Weights of a small model that answers yes/no questions on an image's attributes: 10100 steps.
Rows from block 10 of the image encoder of a small model that answers yes/no questions on an image's attributes, named by matrix and row number. Rows with one number belong to one channel. Each number is 128 + 24 x the weight over its row's rms, rounded and kept within 0 to 255. All counts start at 0. Numbers have three digits each.
Before each channel's rows are labels from the 100 images, of 14976, where the channel reaches its highest value: "top examples" is what is common among them; "peak on" is the class under the peak. Only what is clearly more common there than usual is listed. The data: simulated grey scan slices of phantoms with and without marks. In brackets: how many of the 100, against the usual share in percent.
# convs0: expand 3x3 conv (encoder.blocks.10.convs.0.weight, 144x48x3x3, each kernel summed), inputs 24-47
# convs1: project pointwise conv (encoder.blocks.10.convs.1.weight, 48x144x1x1, transposed), outputs 24-47

top examples: low contrast (100 vs 25.2); limb (51 vs 24.4)
peak on: air (100 vs 56.8)
convs0.3:116120075147136126120148136140144129122125108101137132136158129116087160
convs1.3:150151141159160140128132122103086150085132140123108084124092119120113070

top examples: side: left half (82 vs 41.9); belly (69 vs 25.4); dark spot (51 vs 16.6); finding: ring (47 vs 17)
peak on: organ (32 vs 14.4); bone (25 vs 3.7)
convs0.126:158119102126162142126118155143096109152147142081162102121175089141121115
convs1.126:149162142147103125112143104134116176114112173149071111152110112150111155

top examples: dark spot (100 vs 16.6); side: left half (84 vs 41.9); belly (65 vs 25.4)
peak on: organ (82 vs 14.4)
convs0.125:118075100137090140137118165151132123088080095125136144132136103119117142
convs1.125:109125126153119121091135151143093098125120135104123114133119120098121145

top examples: bright spot (51 vs 16.4); ring (37 vs 17)
peak on: organ (52 vs 14.4)
convs0.70:144120131085137152096157105162135087132114123119145150156151146144116163
convs1.70:132147098159117065146135137125139099113120102123098137177132158107108119

top examples: side: right half (84 vs 41.6); belly (81 vs 25.4); dark spot (70 vs 16.6)
peak on: soft tissue (55 vs 18.7)
convs0.72:156125121118152140135078145105155159117147127128114084098074115147163175
convs1.72:105117164109127132102147087099111158083116168111134113126153118134094113

top examples: dark spot (96 vs 16.6); belly (62 vs 25.4)
peak on: organ (46 vs 14.4); soft tissue (45 vs 18.7)
convs0.106:159094166161095130140141147138106119155132137119080111107112118088159134
convs1.106:159123128120129114165068146140137146160108105115110142161093148094135128

top examples: belly (100 vs 25.4)
peak on: soft tissue (58 vs 18.7); bone (42 vs 3.7)
convs0.85:159126127158114144140117150120119161166108096141135169085127148151097156
convs1.85:130107144147178133120174091148135106111142147102139135097111124133119111

top examples: dark spot (63 vs 16.6)
peak on: organ (52 vs 14.4)
convs0.29:158085107125146107130110149128117116138141119167122149141152076179130115
convs1.29:109131098140144156115146150115105093138167123184135102157109110092122135

top examples: dark spot (100 vs 16.6); side: left half (70 vs 41.9)
peak on: organ (85 vs 14.4)
convs0.55:138092130156126156138112162129172106079153145155153121088104130103122114
convs1.55:159113097142155139070100167115140117129132093133117159107140122093148168

top examples: dark spot (99 vs 16.6)
peak on: organ (74 vs 14.4)
convs0.1:135108084141153140127100143165149120137144103098125128104117112132090135
convs1.1:130112121115131076137088147098128118091128133155126115146101150130130098

top examples: dark spot (79 vs 16.6); side: right half (73 vs 41.6)
peak on: soft tissue (67 vs 18.7)
convs0.35:122155141123110142101141130128164160136139139166139160132157152154066148
convs1.35:117071138134097115107145125136113126109148111120134116087069079150130143

top examples: bright spot (65 vs 16.4)
peak on: organ (51 vs 14.4)
convs0.118:157100131140101106139127160118156092133105162117094173148118125125120103
convs1.118:098167125166139136098088151151147117138102146124117114141182123119135123

top examples: side: right half (94 vs 41.6); belly (90 vs 25.4); dark spot (65 vs 16.6)
peak on: soft tissue (64 vs 18.7)
convs0.52:182135123140135099096092121165128145150134100151122147115124149111133149
convs1.52:116138113124127138143120106088147118134144147127178077149082110118086117

top examples: dark spot (88 vs 16.6); side: left half (68 vs 41.9)
peak on: organ (48 vs 14.4); mark (31 vs 0.3)
convs0.84:142173134135123096137108141152102137161092132119080149140164127142132124
convs1.84:150105098093113096105123111108167131144165104157122133167125103098093105

top examples: bright spot (55 vs 16.4)
peak on: organ (54 vs 14.4)
convs0.31:140110110165117129120120150164115108161087082099121115161107124145087122
convs1.31:139162153144155149151108117098104132162086110154151123153109190118128110

top examples: bright spot (60 vs 16.4); head (52 vs 25.4)
peak on: organ (55 vs 14.4)
convs0.63:150160152157130130102126139159163111148098101196163149137171137113113103
convs1.63:151114078121109117153106135141123114099112124103140102127143176070162129

top examples: ring (100 vs 17)
peak on: organ (61 vs 14.4)
convs0.36:144156142181144108165082085133110123155104131133121138152077133123131164
convs1.36:140119149109156169102157138100091180133101117084078132111158126121165133

top examples: ring (83 vs 17)
peak on: organ (46 vs 14.4); lung or cavity (28 vs 6.1)
convs0.102:103139128113120106183146109115167136137090139111098116120107140104091160
convs1.102:148106183134109122148095142162170155081092108149136138157107111128130130

top examples: bright spot (90 vs 16.4); head (52 vs 25.4)
peak on: organ (61 vs 14.4)
convs0.108:118107121126148113145132118124164130113132160122150109175103174120144141
convs1.108:107173110161121115147083151113134145135124141131134134115182126143112068

top examples: streaks (100 vs 24.9)
peak on: air (100 vs 56.8)
convs0.99:132127095128111198122137097133102138146167124141158159101112110107132120
convs1.99:159154117138083157163142103102157125138148133085104130151150141122151157

top examples: streaks (85 vs 24.9)
peak on: air (89 vs 56.8)
convs0.34:100109089133104158147112125130132147125142104133120156134165128111095093
convs1.34:162116160160103130167124088131108146119130144165094113145139095094130115

top examples: chest (91 vs 24.9)
peak on: soft tissue (51 vs 18.7)
convs0.143:121138135149100130100137170123185164166138138159126167109125078089111106
convs1.143:149178165105075125130146121146152125088116148087124170110117135106128151

top examples: dark spot (62 vs 16.6); bright spot (38 vs 16.4)
peak on: organ (32 vs 14.4)
convs0.41:112129170137090140125127146141129135074136105148074136160136149116115115
convs1.41:152123147161133131123113124106128136206136103118131078144134150119116125

top examples: bright spot (89 vs 16.4)
peak on: organ (46 vs 14.4); mark (30 vs 0.3)
convs0.10:119120114093121114118125106139149130133142136179115088161138162059098120
convs1.10:140160129146166170144165160141113095158085092111151127115122119152172125

top examples: side: left half (68 vs 41.9); dark spot (67 vs 16.6)
peak on: organ (65 vs 14.4)
convs0.139:124090138145135129149144132134122120097101123129103138127123132125059141
convs1.139:136136168148152125151148135146149165136148149139110099125150144117114125

top examples: side: left half (87 vs 41.9); dark spot (79 vs 16.6); belly (72 vs 25.4)
peak on: organ (67 vs 14.4)
convs0.56:107156125115111121122131161096129139115081122116087143131149124068102138
convs1.56:105095130155167113120152069159094114133138120135126100100103138109153109

top examples: streaks (100 vs 24.9)
peak on: air (100 vs 56.8)
convs0.141:147088145118125151114146123154140111118163154120103116119142134159119139
convs1.141:099167094089139119121088120090111080143152153135147160111142119163167167

top examples: belly (97 vs 25.4); side: right half (81 vs 41.6); dark spot (43 vs 16.6)
peak on: bone (73 vs 3.7)
convs0.89:128121152168125080107116144154130147175124139102144135120091112162141104
convs1.89:135137155115119154130156139078121154122117124152083148144111110107111155

top examples: dark spot (92 vs 16.6); side: left half (67 vs 41.9)
peak on: organ (58 vs 14.4)
convs0.37:146172097143157122134134130138158106123126117103153156128100144166111143
convs1.37:171087113149165094119133101092101161122168139115122129117104104116123102

top examples: dark spot (88 vs 16.6); side: left half (70 vs 41.9); belly (60 vs 25.4)
peak on: mark (48 vs 0.3); organ (37 vs 14.4)
convs0.39:146136180132143134120109142139145149108161114083115150132103147105149122
convs1.39:148077135130132096166140150150115122163124176148138159126121113150133108

top examples: dark spot (97 vs 16.6); belly (64 vs 25.4)
peak on: organ (64 vs 14.4)
convs0.80:134121124132130078123110128129115155139142121106175138155087124131128153
convs1.80:107116158161142143071111166124093099111117142171134117124121121108129120

top examples: bright spot (68 vs 16.4)
peak on: organ (67 vs 14.4)
convs0.135:115130148144125112139140136169141141186133142135106155108148154096133125
convs1.135:151147100120151151138095141123140103124116149127141134151126149138144114

top examples: dark spot (95 vs 16.6)
peak on: organ (65 vs 14.4)
convs0.120:154096146127123145089134151144143137071129092141172125161135115115104151
convs1.120:121147151151157115074095148105089127136086124145128092105136129103139139

top examples: bright spot (94 vs 16.4)
peak on: mark (37 vs 0.3); organ (37 vs 14.4)
convs0.138:111151100111128090106125105124126058131092137153170127159102126132098117
convs1.138:119143131182136162137142165193101144137142142132136140162098113091119126

top examples: side: left half (74 vs 41.9); dark spot (57 vs 16.6)
peak on: organ (56 vs 14.4)
convs0.67:142080096123108132105098095094166135112125130109111111155161122133135139
convs1.67:136129135136146137118143124097160167062118123139087112115145093117167160

top examples: side: left half (67 vs 41.9); limb (54 vs 24.4)
peak on: soft tissue (43 vs 18.7); organ (36 vs 14.4)
convs0.82:102116083094125141129115142107160118137132134171142181130166171142152140
convs1.82:128173123130199115147141161138135122115133132111132114164080144130129114

top examples: ring (100 vs 17); belly (54 vs 25.4)
peak on: organ (46 vs 14.4)
convs0.8:121153160115139112101128115123180142154089136139140135137139159124173167
convs1.8:151149145170174097179131162111093111138121120107170095111128127136100129

top examples: side: right half (69 vs 41.6); belly (64 vs 25.4)
peak on: organ (64 vs 14.4)
convs0.105:108089150115111157098143135163177101130142141151133122123085107118139129
convs1.105:151128097134123154128180134123107107135092111146128076159122118084159141

top examples: belly (100 vs 25.4); dark spot (50 vs 16.6)
peak on: soft tissue (77 vs 18.7)
convs0.136:189120100123109148181156150101127129136155126086136111120126116143122139
convs1.136:100140129122120099167138129097121129107123148112077103115137156159133142

top examples: several spots (100 vs 17.4); side: left half (69 vs 41.9)
peak on: organ (58 vs 14.4); lung or cavity (33 vs 6.1)
convs0.124:136112144112095108097157110109119094134148103128131090116094135132100125
convs1.124:102113128105098116127123105128139168123128156143150145135121103170133122

top examples: bright spot (89 vs 16.4); head (68 vs 25.4)
peak on: organ (40 vs 14.4)
convs0.77:155103146109103154127157146135149119107159172170106142104103153106155121
convs1.77:158175159117115108109115137144122128141067083153156120142095164125132143

top examples: side: right half (68 vs 41.6); limb (59 vs 24.4); dark spot (42 vs 16.6)
peak on: organ (33 vs 14.4); bone (28 vs 3.7)
convs0.18:169112128149128135134148119148139141146091151173111118136149173137108150
convs1.18:146163126119107125140116149151112147124100125192153132129156146142098119

top examples: dark spot (100 vs 16.6); side: left half (71 vs 41.9)
peak on: organ (77 vs 14.4)
convs0.133:133092142143123150105154119147130152114105140153125143119152100090096146
convs1.133:126126180103105128132132150103154097115143125133144112098135105125130131

top examples: side: left half (67 vs 41.9); dark spot (60 vs 16.6)
peak on: organ (36 vs 14.4); lung or cavity (25 vs 6.1)
convs0.59:093109157124115130125161133086130127134138142109111140122119116118115086
convs1.59:174144113129164136137089128135117147149093098165108123102124136112139162

top examples: dark spot (96 vs 16.6)
peak on: mark (55 vs 0.3); organ (41 vs 14.4)
convs0.19:119150118133134077124130129148114110124141148082138125127133181109132166
convs1.19:116127131101107137116144125164131182154145138149125083148121159130117088

top examples: side: left half (77 vs 41.9); belly (68 vs 25.4); bright spot (53 vs 16.4); finding: dark spot (39 vs 16.6)
peak on: soft tissue (61 vs 18.7)
convs0.78:125101119123080136102129147156125130198160138147136117174091136104094102
convs1.78:112148162119126130129100166144159097114131116140116116151104134089148112

top examples: dark spot (100 vs 16.6); side: left half (71 vs 41.9); belly (60 vs 25.4)
peak on: organ (92 vs 14.4)
convs0.11:126085124131130112158102106108119119116128092119125147081111091115143083
convs1.11:139115130137137151115175156101127096132135137143115104147141131102081174

top examples: chest (100 vs 24.9)
peak on: soft tissue (72 vs 18.7)
convs0.97:127105164109132105113121180134181115143108153166159123113120093108150104
convs1.97:095117120111085168088147137094135146069126154153136103156115127103146130

top examples: low contrast (100 vs 25.2)
peak on: air (100 vs 56.8)
convs0.65:143122083155149107137118118120144105107124108130107160143116097138091134
convs1.65:138107143171147112087113111130101184089117141118101139123090100120140090

top examples: dark spot (98 vs 16.6); side: left half (78 vs 41.9)
peak on: organ (48 vs 14.4); bone (28 vs 3.7)
convs0.137:189148137167138093124136139147138107133122123162136114155122056169112120
convs1.137:129109156186143173128142114129155125164121157121111145118119135070149140

top examples: belly (97 vs 25.4)
peak on: soft tissue (70 vs 18.7)
convs0.17:134122120143137104122161146092120092132134127106140157094120157153138169
convs1.17:150099150124145111150127135147082134138100156109118108098098175128063103

top examples: streaks (99 vs 24.9)
peak on: air (97 vs 56.8)
convs0.22:128171073149118147121115153154114133126154112128144183106162165096109123
convs1.22:134119082109091131154159133112144073119114129162139105158148078114142117

top examples: side: left half (79 vs 41.9); belly (68 vs 25.4); dark spot (59 vs 16.6)
peak on: soft tissue (59 vs 18.7); bone (25 vs 3.7)
convs0.42:193117119161168101136115117148121171103082135118128137123125091097128187
convs1.42:099096145137107171083124128138106141104119144126125119106167149151081138

top examples: side: right half (98 vs 41.6); dark spot (91 vs 16.6); belly (91 vs 25.4)
peak on: soft tissue (72 vs 18.7)
convs0.98:146159101123169129114117132151122134162180152127133151113059161107101145
convs1.98:106117162137133097103125132130132133140131114133129093109064100150133088